A small sound classifier, trained from scratch.
Model: log mel input, arch wavenet.
Data: trained on songs of 200 made-up bird species, synthesised, often over outdoor noise, 72.7 epochs.
Rows from block 9 of a small sound classifier, named by matrix and row number. Rows with one number belong to one channel. Each number is 500 + 50 x the weight over its row's rms, rounded and kept within 0 to 999. All counts start at 0. Numbers have three digits each.
After each channel's rows are labels from the 100 clips, of 14976, where the channel reaches its largest size: "strongest on" is what is common among them; "loudest" is the band of the loudest frequency at the time of the peak. Only what is clearly more common there than usual is listed. The data: songs of 200 made-up bird species, synthesised, often over outdoor noise.
# filt: filter width-5 conv, dilation 16 (model.blocks.9.filt.weight, 128x128x5, each kernel summed), inputs 0-127
# gate: gate width-5 conv, dilation 16 (model.blocks.9.gate.weight, 128x128x5, each kernel summed), inputs 0-127
# out: residual pointwise conv (model.blocks.9.out.weight, 128x128x1, transposed), outputs 0-127

filt.72:510541496525519469380409491474521553513532525471535675485483494503518426406497471515551560492533443559469570519508403483553515555507518595473421456543513450532490612493418513524519478490402526477478534419476497527529442503535468400518541442574545510472571384550539513543465510527488524458452520477551502508574485518489491459489563559575504505458432481567471538539523402423534484408399
gate.72:384430498472463546502474542451574423478525579506417538547499516482415574565475588513456573512496485476515487513480513524380456451495468470575481507565549522445518500612487540474455632550497568543553474509536485470515482527470599574444535565490515579509480463551508526552535520515548503497545545493485527493549549384478501581408535446461532496473534449375508551431525531442541479592586
out.72:455492531571549437483515484520538472506547544506469449449550455486535515543444460391498509543472482479538484481539504486596536507509534467496525453485564577514544557424531520474542564485501500517427550588569510500425585438480530487456474483484584451542552395605496445438448502462530588379568614533584467483486474475528512577545521539498508576478454544551545510516394453555391500614421
strongest on: downsweep; harsh note; first syllable: harsh note
loudest: 2000 to 4000 Hz

filt.75:481475460515503464534454527412503428486450458563491525485503423444476539517481583554570587500550471519513553556493466344443464568541578488473495501487501497506461576537452599416397545463477472513471419518495475476518517400499428476547513524472457527489414487534515396506497466496520451480629539471497546459553618492659542458468510472540507494528523596510440499414515476510520556505566
gate.75:511514443523478433430473577427524476561524510470435503542528497466570339434555474558473510591517424448435500498483435506461435524467532560484542516468460468513559490425453540646574579470493494521489522424473461546573535552536446543372559454552494484520466531615415530469448523472479477487452461427520428457548517481480545524488420502586498520565417498557531468424510559485496483492531
out.75:429527522428442467569512470403423506494512506538429498448426611475539485590446443596423561575495607479536425568482494463469514503438535441534476483487532487498393525507507564482442489458452493498455551526524524489488566502565534601528371461420567576492480517479506430523503498512438523407420556516541436501474571513444530460485546464521496524513408551533408483536449536516588551481465
strongest on: downsweep; click
loudest: 1000 to 2000 Hz

filt.103:553452564551439542577419561486521462475488522454580501550452589454556478532510463513439497567489573449457455489419532448546472454476533592517562506605514543464502629510491521466458493513492496471492523478394486402463461513594484481561510480480499480485420461514534569480569510433444423591467483500546484447527473543536572472499448552490519446500556550578501495371399367471529525498455
gate.103:433558475458492566530479488477593476462515475497515471505495542521480502473469548521520519437533530449474507547474512583459601610566474555404513498565534542425514488532571446452549605572525497443429411506503568521397582539482571505526528449469427502465528601564458455416548531506412454457468521466466545521616513463588466467417497568407495501468431575456481520484499494548504562578454
out.103:538458484483532500522514511458558497507513611491439594517515484486531604517486531528532530490392473446501534562503551490467528500492572566506423451626561385565509460563435545532581427568525490528535476532520471569568501518351474508511519516436476493533464527542509455474514470555431494513523568538487443520523505449496562539450428485497506527487467521456452636591624534573528474451605
strongest on: downsweep; first syllable: downsweep; arch; dip
loudest: 2000 to 4000 Hz

filt.12:465515483490486449518499470519501519502434401467474548534453589471504533479473344538496627533548473531537519512452512485414546465571480491485527476533520539479530529419560461515534530440491577530412594501562586502440509516579493483482501517596429535491465490506590452568561549437512565438391473402407521479511433490438447422484490478556448501459420513406486509543581485564573536479499
gate.12:477527445515435510522504586556518478425501489476553547551475431514519469485616486453527469556512568491447512485491457544471554590529530469521521505420491456441543498461537543575515556583534492383419381577453549559436479590464447542502582533444456445558530466504503585480431470476540470457474488501573480598507617442468458488508484482498561581467437532486616606488443462506558498458503
out.12:487534433484506470524415506512419396557456534497544509479480591500484567472508473422576505482476435374543615539571423520481477533388514524487472499442613553548461446587444509547541428489568505499567561524487509512514439476463483500466528539521434478498510512502495558570422475557561523490472594528437638472552481543546541490550537433461427524585463513533479522428575462542484532558532
strongest on: steady whistle; first syllable: steady whistle; buzz
loudest: 500 to 1000 Hz

filt.55:491500551484572490461504470572425560486491507496502482554552483511466536483437491519524552465516500456534588597512491405461396511532391492536493461412545555438547515498389489458442634507580513483537508498521442532500526446504519422501539492518415585438534639460435522584490540580508507605473521569425466471487584495480556494476548545459464551511442486427532483511473421562446416522475
gate.55:579579552491513469468514533479544467501539469439478547540468528600461483548479478434526492516484423459508513451510488567492466471533482462519558641528485486461493548472519481475546476494442410569483511495609553377385551475460576504507502558504559418487460535528519456515478480390512498484480581569488561443468420532429512476605506444491500406589534429490536565565547540491449586527388
out.55:446551469497400586528477471434566511565531523520491428371530537538546477458464524538532564421516447523476477555479429512584517544527394497506551461571475499530449474559493580530539544503494400466479464520567489579555441526504547407539512476553566498501520482492638516499578532538511383520540458482573535573443463427544495435467525555502472554465519495451442484432490526520467484374420
strongest on: steady whistle; first syllable: steady whistle
loudest: 2000 to 4000 Hz

filt.60:450474532498483485453487554568467535435550460424475550486341520462626494524476499570431435491481519473538505610571502526474610440453486514513439502462440500458539449534420564480517574484565556490516422603504474575514483505541479532500556480567568608541484546491488481526568556496542434444486546612543522486395493491556583531468439481513499456569491537434483469551482448435561529504470
gate.60:520600518465512537508510598409593487395413498445514598530489551521519537529564426541482476481481497563518438431453451445560457488462603471561482474474439498483442469451636541508592497512479500444551489553568530500491509575477530536498536516529498481444595490473489536499448518430507466496561510584467553531506486509401508474482521489559568404373483552527597553418474585485448482521497
out.60:475463431365459477596497531465468600503502460494458507496509574450478494527474498583480436466514426470485595483489474475473513570519474581517488430519481577504488514543458468412490525464553517497493455505548484490561552501624595525533479535453584494493475477455618501550487478501436472462479488628508546408486480354490490478503545401562599453525499525535521507560509486411467423501403
strongest on: downsweep; pitch: middle; first syllable: downsweep; arch
loudest: 1000 to 2000 Hz

filt.2:545516439437369436476457480466515547527494525463453514429534433547606550478481467511410491641507557492482469517461477513478544524469524541509576520504519524552518465508515553518553428423554485497490520519553438503489445523466469532504510469440600610467494517526408495537392430575485571443489556586462517471577487472459422424461528432467543425564456562549513568452408541461458506586542
gate.2:526554480470532501529500583574475526514532446387469456511514537565497492515401387531540460581486585525541517452516479475419546494587606512404461544475476502415562466506501585473423387422536551409524546431482502479434576454514466472449583530486463450458453507538547512509482472502533548522474505548431531478543538529522507424437502382476462513527483479562604515562433473543439551538444
out.2:500445472467508494528499494557530569484482455535598520642476534512453519538520496457529459532555523478443614569485547566485432578424556386506471491514518464470456497583504447456534467458514533579480564470412568492425512512495474559499504572493522489433529529426494523533460487504559500536462575388420485450562445569463530426569536492473488494500528557581607592502589476397438513557522
strongest on: steady whistle; first syllable: steady whistle
loudest: 1000 to 2000 Hz

filt.1:537530552498546449519517532434527453457513490455583477498440488437579477597578431477461476518489394479488557582549595480472599497514502502463508564452502579513458419534450560474606525520423465486522451471539568460549450421482620506572554534457444539489467532533544464531493542559567482466501460513503539534537634531461440467570465562455488485516548510422447514559559416487445458579428
gate.1:461471530470495424511522535550491543503513508495475564552535573480497499646472552502498475603433485552569569433469443492462560540477462526452484541521477439592489456473594503525592503501523413420531415485612595477418584539472536385577556473414474476541516508509526574420528437451469519518523544536491511520514590428558435557487574457537483476468498458487517562468408556549504538523496
out.1:517509451516508525463492464482409518476385434488407399487537547417530383442521472522475481553496449556389510484475516496474479458513648463551475493489506467521552480526455521415471484514454547501443518515484467503533428536426414483520502444495462484544522570434506474453524499427491557368527548475614536626505573478450480468468463476525459508543402431479481587566493563410519511482499
strongest on: harsh note; first syllable: harsh note; pitch: middle
loudest: 2000 to 4000 Hz

filt.30:482521358511521486572484440422418553474544548611566514447487501475518451435500498582539501451448600487524472553568452520522466471533558511543525569456431481496476441515538541528557569489459487435541505425613497489453531530489616520506516432471542425562546526454408473570469552396529488485529534496537420443526516557498434467480456461446515561519540462535446603434495598540453456533481
gate.30:522467513527475541551516513569511455462514474529440463499476571646428477405570459477481434551523466533522473603453389537530486556476490508540486493611429462542514419485556488514450550502535488447574460528605572528508524540532529537474427475491570562508493488447511499499506507493482529545505485597562514510536409474417420499537551489533405431542431547465519543536541533503352373491481
out.30:503543479557565506415558482539486455571470531536439569497472406475537546344581442527497447493549505488548622547521545489461487502456486643485423523427521403441530517532467637500526523526589456527363504465523555550479484398488391550503512502499442509594516561485450503510481576479486495477444517474485482467534579452559512487504551500493449483464505490483502570449440502482508527479471
strongest on: downsweep; first syllable: downsweep
loudest: 1000 to 2000 Hz

filt.50:505486410541567493491520508538464577466467475419516456493451481512485499460515425483524422560557524460518488570434432565443638471523418555458405456487515421514623442489456527479467410533521462586434490476469462505514474542517408590566501501535540473447527534531534484419466605579527463519481521472481541545460463491513655510481511460502417530434508371489529471523565479510558478513518
gate.50:417542582411547477547630549514466443557605527462466470588432497559555486510536593500468519532500489484451440497535581439612589443432532454523474529457461434410559495411505557497529508474485529462517454505497457494433517553554475503508521530488419571448507477481486510537580557487440543537436442592473575476383520481469433470431494476480518473579536444561467504495541449554462478443551
out.50:551486539408525485591515543497441371452458519532531549593537580485494536567567550486444602508434469491537408480632512445496528566459604456534535494478499500490495548421507466520444506483507466541514530556548620476486522512555388548511492560475455452547443516512394484494531496594504559485509448519513562493537529442499456551502516452520457444560612520592500543453558473489400493522484
strongest on: steady whistle; first syllable: steady whistle; rich in harmonics
loudest: 1000 to 2000 Hz

filt.73:431386608482513569465491492526531493521456456564558486545504537434539537487446424501440455493536493532507514556520537509548485455530494386495501442519547529467435388536531422493607524498452545425517432435516463527498504478567567635519556559491500428529456647534471514559542433478526538527546473567421470527488491465519447538438542417528463503444534504428454507557418570564536542475548
gate.73:529577441487601439503511565555546493496430557468473515522467425539453505526546427555573589445568380486596453439516534539450529485481504552547380513524501421519463455500606524534611524483488481444445464573480611500483527511465557507522524525557542537499448462479453461449439538438601483494575539473516567456532472506438530525524499513498563426411533460504552467461545447560522474611515
out.73:441523464532515582495550491512469425532544467401373495469625532544528542446576404386381477464453475511521517492545488486415439494517479570479490434466375468405486570514459495485507491517477491487385473517465514539439542454495541522463559455558508506541493505483524473488552412469463531556496489481528474488555493416502443529405481507489567453490494498556600397531427442421451521472544
strongest on: harsh note; pitch: high; dip
loudest: 4000 to 8000 Hz

filt.112:630482422537474551495468557542559436510554395487506440508511544502565443524565492421457478537551478490417573568531383461492545507574582516418534394542517495495478519455463517451501512507526545520481494493516635458514543512405515404572476459484494501467525548494528407540486609507558431496517532352486486512538544444554532481509558442508438450506507499511533469587504450558483430508520
gate.112:496480540535486472517464659536575490505485424454418440491471517505489572418430466628563488539509450470491449450452517640433469464497442539488462540411564467429486467552543542561498488496459524463487462474539573546478477529497536584535509541423477454439469471567426495477489467498512421547540549534453521402469574440474515529484501405519487434577556474574461464555510496432442579447548
out.112:475435429451552492484470571517518490517406538548471514521564506533477454433520532434556437482556568415507479477513495549490530515606447570478373477503484465597503534557464523513548503496491465492524575503512506480530475505415509503409581504483603458549602485570505500371503508405498531482545508629499557427475549464558497448521480518443472372550429485539480574576510559457526557558517
strongest on: harsh note; high song; first syllable: harsh note
loudest: 2000 to 4000 Hz

filt.93:529475519497530476432479447451488486517551469464574404440523553615563498477549530498490515553504512531493534528493568541604572483438509418442524572502542373485517539373524391511507504552513511532557556496595476422443513454524504472497536550542484482457494400483510455394545446502479481499426400488455539506407532488555447523479528470433498480466471358518510505549528552382530543547520
gate.93:514520517511483463515498542582477498436531486506482566456502461515510576549541544484502428547491408501384433499497512471400601506535435475499445441503522442514555529454520455451564467386593482496522533577501563512485484601515476513456532568424507417413524525429547520607533537659458558469479505537514501611575419412543474529479487510466478430523517493535499546434528449496463491496596
out.93:547488594528478501537485509468535521496458528480483459436405524506496557485425496426533504469503495498579465544500467530562578585530553549459504458567510557586510597575473586544568496410557457406428595452526540551526493533428606450498548465504504483463601487503517503495571510557486500543510471503512509452424620400514474562469592456468555424491579506420459472523496472443505561395493
strongest on: steady whistle; first syllable: steady whistle; rich in harmonics
loudest: 1000 to 2000 Hz

filt.106:544457469526516520413595451486471530424530414499575476408541517514485523554426500519493531547420447490499520484523555501532459536448464485476559575493562375549507558562585466504401528467529467504427469553452438441497539532607476488571518616513502476445385497565489533521439452525430472582412538498514529498456563475465579488458427472603517446491598437480542440527530516520475451538494
gate.106:495482475435498481550520447440468534545551519445515402558505467550452554432529551521524404565612406527533560463476468499403530448566531606548445489459454442503414494533488504545477520552469445550557525487459552579550519566575486467445394483469434424549507561461410518459482542602475476554420529543394497537435482487588457435570469450524484533490534438484523455517503462466495500499415
out.106:474508538523474559563516599532486535592487449569538503590540538567562414453496397476590550483450498413544512474484539590565495479459508511455480526483530474461565510521463540506511512491587506484514579566504464451411478477524468541462486552541461519470525540492493499413552449455633534436448481519598390476508483488454520459497632484403504461484439543551426530463424544567537558583455
strongest on: downsweep; dip; first syllable: downsweep
loudest: 1000 to 2000 Hz